config.yaml
dataset: "simulated stained blood smears"
image_size: 48
objective: "flow_matching"
norm: "groupnorm"
widths: [64, 128, 128, 128]
attention: true
init: "torch_default"
learning_rate: 0.0029
beta1: 0.9
eps: 1e-08
max_precond_dim: 1024
Rows from block 4 of a small image flow-matching model, named by matrix and row number. Rows with one number belong to one channel. Each number is 128 + 24 x the weight over its row's rms, rounded and kept within 0 to 255. All counts start at 0.
After each channel's rows are labels from the 100 images, of 14976 (inputs lightly noised), where the channel reaches its highest value: "strongest on" is what is common among them; "colour at peak" is the nearest of a few named colours to the mean colour under the peak. Only what is clearly more common there than usual is listed. The data: simulated stained blood smears. In brackets: how many of the 100.
# convs0: first 3x3 conv (model.mid.0.convs.0.weight, 128x128x3x3, each kernel summed), inputs 64-127
# convs1: second 3x3 conv (model.mid.0.convs.1.weight, 128x128x3x3, transposed, each kernel summed), outputs 64-127

convs0.87 [147  90 138 126 140 117  96 132 161 114 139 125 143 141 118 124 117 147 102  97 118 149  87 106 135 107 125 136 177  83 133 114 139 148 103 166 125 118  95 114 119 140 186 108 104 124 118 153 143 150  95 115  93 127 132 111 123 107  92 120 126 124 109 124]
convs1.87 [103  97  90 138 116 109  69 119 155 130 112 129 103 116 138  84 101  91 176 116 147 132  93 122 106 104 142 151 123 138 149 137  62  98 169 108 156  93 154 119 164 140 123  94 149  80  99 160 103 114 124 145  85 143 110 136  73 160  73 140 146 106 134 125]
strongest on: crowded (76); ovals (52); teardrops (46)
colour at peak: grey (54)

convs0.72 [ 81 163 110 134 120 150 109 160 107 116 108  80 120 152 122 148 132  82 130 138 121 123 133 160 121 157 113 123  97 139 113 140 124 125 100 103 120 127 166 148 108 118  80 153 178 125 131 110 111 135 126 164 151  90 133 145 137 114 125 105 104 124 112  95]
convs1.72 [113 179 108 110 132 147 104  93 146 144 105 151 114 142 105 143 120 132 131 157  91 121 170 146 155 119 114  93 124 181 131 135  96 113 134  85 114 115 128  81 100  96 110 136 173 120 117 147 106 125 145 152 177 118  99 151 103 157 111 169 133 136 145 137]
strongest on: crescents (100); crowded (82); no large cell (33)
colour at peak: grey (29)

convs0.27 [140 132 157 117 144 161 137 141 127 170 138 124 139 149 101 175 146 137 121 141 135 170 111 149 167 141 138 123 160 163 163 123 138 144 124 151  75 112  87 136 100 100 145 162 133 191 177 167 162 166 145 123 152 126 148 122 146 130 123 146 113 125 133 122]
convs1.27 [ 78 132 105 101 118  93 140 116 153 138 119 152 150 124 124 159 104 145 129 164 146 121  79 139 110  85 197 119 177 140 107 126  86 101  85 124 147 118 142 142 138 155 127 138 117 131 145  89 135 150  85 112 137 146 152 165 104 136 108 113 157 164  98 145]
strongest on: crowded (89); ovals (46); teardrops (34)
colour at peak: grey (57)

convs0.69 [112 123 130 134 119 124 103 149 143 116 181 128 142 138  76 124 154 145  98 133  82 109 150 141 148 106 131 116 146 140  90 135 127 154  76 123  76  96 147 124  57 102 119 124 100 115 131 125 120 122 117 129 167 100 134 140 130 106 109  74 135 118 117  94]
convs1.69 [145 125 142 109 127 120 159 120 125 124 153 155 134 117 115 125 146 165 106 138 114  97 115 109 142 133 124  98 142 106 124 123 172 149 118 180 120 171 100 132 131 170 123 123  86 134 153  79 133 120 122  89 123 154 137 105 224 123 154 101 136 117 117 151]
strongest on: ovals (97)
colour at peak: grey (50)

convs0.94 [120 135 131 124 183 110 103 165 146  94 115 158 142 114 189 136 104 129  97 126  89 118 130 147 123  73 108  88 148 108 146  99 144 147 127 135 110 119 119 120  94 160 184 131 120 134 129 110 107 141 132 134 125  99 103 113 140  76 131 146  89 163  94 142]
convs1.94 [118 123 142 124  67  77 111 120 134 119 169  96 109 173  68 127 151 166 153  97 128 127 118 101 152 156 150 188 155 147 100 141 103 140 112 132 141 119 117 143 135 129  94 118  82 112 127 159 139 102  98  98 144 135 134  99 112 128  77 179 114 124 109 111]
strongest on: ovals (81)
colour at peak: grey (42)

convs0.49 [130 123 134 165 138 147 158 111 132 146 114 121 132 112 131 124  86 166 217 125 126 157 144 148 119 121 173 159 113 110 136 131 131 136 154 140 183 190 114 123 109 141 134 103 102 129 105 132 122 115 143 104 148 145 134 164 121 133 182 148 123 169 143 113]
convs1.49 [125  81 122 132 135 124  95 134 145 150 123 111 105 132 140 129 117  92 108 135 108 101 103 163  98 116 128 160 140 118 175  95  78 113 113  85 133 109 153 100 141 121  93 119 146  51 119 133  97 148 135 122 104 160 101 154 110 139  78 118 132 128 115 145]
strongest on: spiky cells (66)
colour at peak: grey (56)

convs0.95 [150 155 144 139 184 108 131 159 155 142 163 130 125 146  80 130 134 125 117 125 104  74 177 123 149 152 140 127 135 143  72 145 142 164 123 127 102 121 100 109  74 130 164 108 159 137 127 137 160 162  84 110 141 147 152 107 145  61 134 142 111 131 144  99]
convs1.95 [150  89 130 148 118 119 136 157 106 129 188 121 146 118 145 110 119 142 130 133 144 156 115 133  94 109 117 127 169  81 144 135 106 139 150 166 142 126 140 159 104 166  93 171  73 158 108 137 136 138 130  75 122 142 107 122 160 108 108 104 154 101 110 150]
strongest on: ovals (83)
colour at peak: grey (57)

convs0.64 [120 125 125 134 112 147 136 148 112 122 147 108 139 139 149 169 179  98 141 157 153 130 116 160 154 137 124  96 132 128 186 144 118 140 117 120  79 140  92 131 184 148 131 165 189 160 160 134 138 145 130 139 148 132 111 113 129 138 110 148 124 133 109 147]
convs1.64 [107 117  79 180 160 117 121 121 110 154  99 112 125 146 136 145 117 107 133 130  99 172 137 116  90  78 144 107 108 136 168 149 104 119 134 119 138 122 148 104 154 142 139 107 103 144  95 153 176 135 167 125 136 125 127 147 126 133 147 134 149  97 139 152]
strongest on: target cells (96)
colour at peak: grey (58)

convs0.103 [131 142 108 125 107 105  98 133 146  72 144 127 127  96 164 118  97 161 117 105 104 120 128 109 124 138 152 152 137  89 101 115 103 122 169 117 190 124 159 139 137 130 146  93 139 111 121  96 110  82 114 128 114 110 134 166  92 135 129 140 155  97 162 123]
convs1.103 [126 119  94 126 126 132  88 109 139 149 108 114 105 109 158  88 110 114 139  56 148 140 100 102 130 158 145 144 105 146 161 126  88 123 162  84 141 109 162 135 186 135 117  80 130 102 109 145 118 110 113 131  93 152 130 152  75 152  80 159 140  87 142 151]
strongest on: crescents (97); crowded (74)
colour at peak: grey (61)

convs0.74 [158 109 141 122 137 127 150 136 154 142 110 153 119 119 157 109 133 142 148 128 160 139 107  99 137 121 140 167 141 132 209 129 145 132 151 136 142 140 122 131 180 134 151  97  92 167 113 136 144 125 125  71 100 187 136 161 113 152 139 162 121  99 141 170]
convs1.74 [125 135 122 120 142 109  97 123 119 146 145 141 135 162 120  91 117  88 129 101 185 153 114 132 157 153 159  94 168 109  72 111 106 158 116 172 115 149 121 157 110  89 122 143  68 126  80 157 100 151 111 123 118 118 124 135 144 108 104 145 105 147 132 126]
strongest on: spiky cells (100)
colour at peak: grey (62)

convs0.79 [119 115 149 137 174 105 150 102 154 124 116 131 127 121 109 145 114 152 118  83 144 172 176  95 140 128 117 131 161  97 133  81 112 119 129 139 195 107 137 117 145 154 128 124 179 124 103 170 125 117 132 187 109 121 141 136 117  99 151 133 170 105 146 132]
convs1.79 [133 157 107 130 152 125 161 160 130  93 140 132 159 150 106 138 161 151 126 190 110 142 108 121 129 112  99 111 147 117 102 169 169 152 100 149  97 182  73 112  85 113 172 148  98 168 138 112 133 121  94  93 157 133 126 140 160 129 154 136  99 163 128 149]
strongest on: ovals (63); teardrops (35)
colour at peak: grey (35)

convs0.73 [163 117 124 112 102 120 150 115 142 140 121 175 137 121 168 107 135 138 145 122 178 161 106 104 141 125 120 137 158 151 159 148 122 129 162 140 140 129 105 127 178 134 147  98  78 146 128 138 155 122 112 102 112 173 111 130 121 158 148 145 131 118 114 194]
convs1.73 [146 143 137 114 141 101 108 133 121 146 127 136 117 134 114 102 131 107 111 119 170 126 121  98 187 160 153  94 124 124  98 114 141 163 108 155  99 145 128 136 123 109 135 145 135 116 108 162 110 129 115 106 137 135 140 135 169  92 119 164 103 121 157 111]
strongest on: spiky cells (100); crowded (96)
colour at peak: grey (56)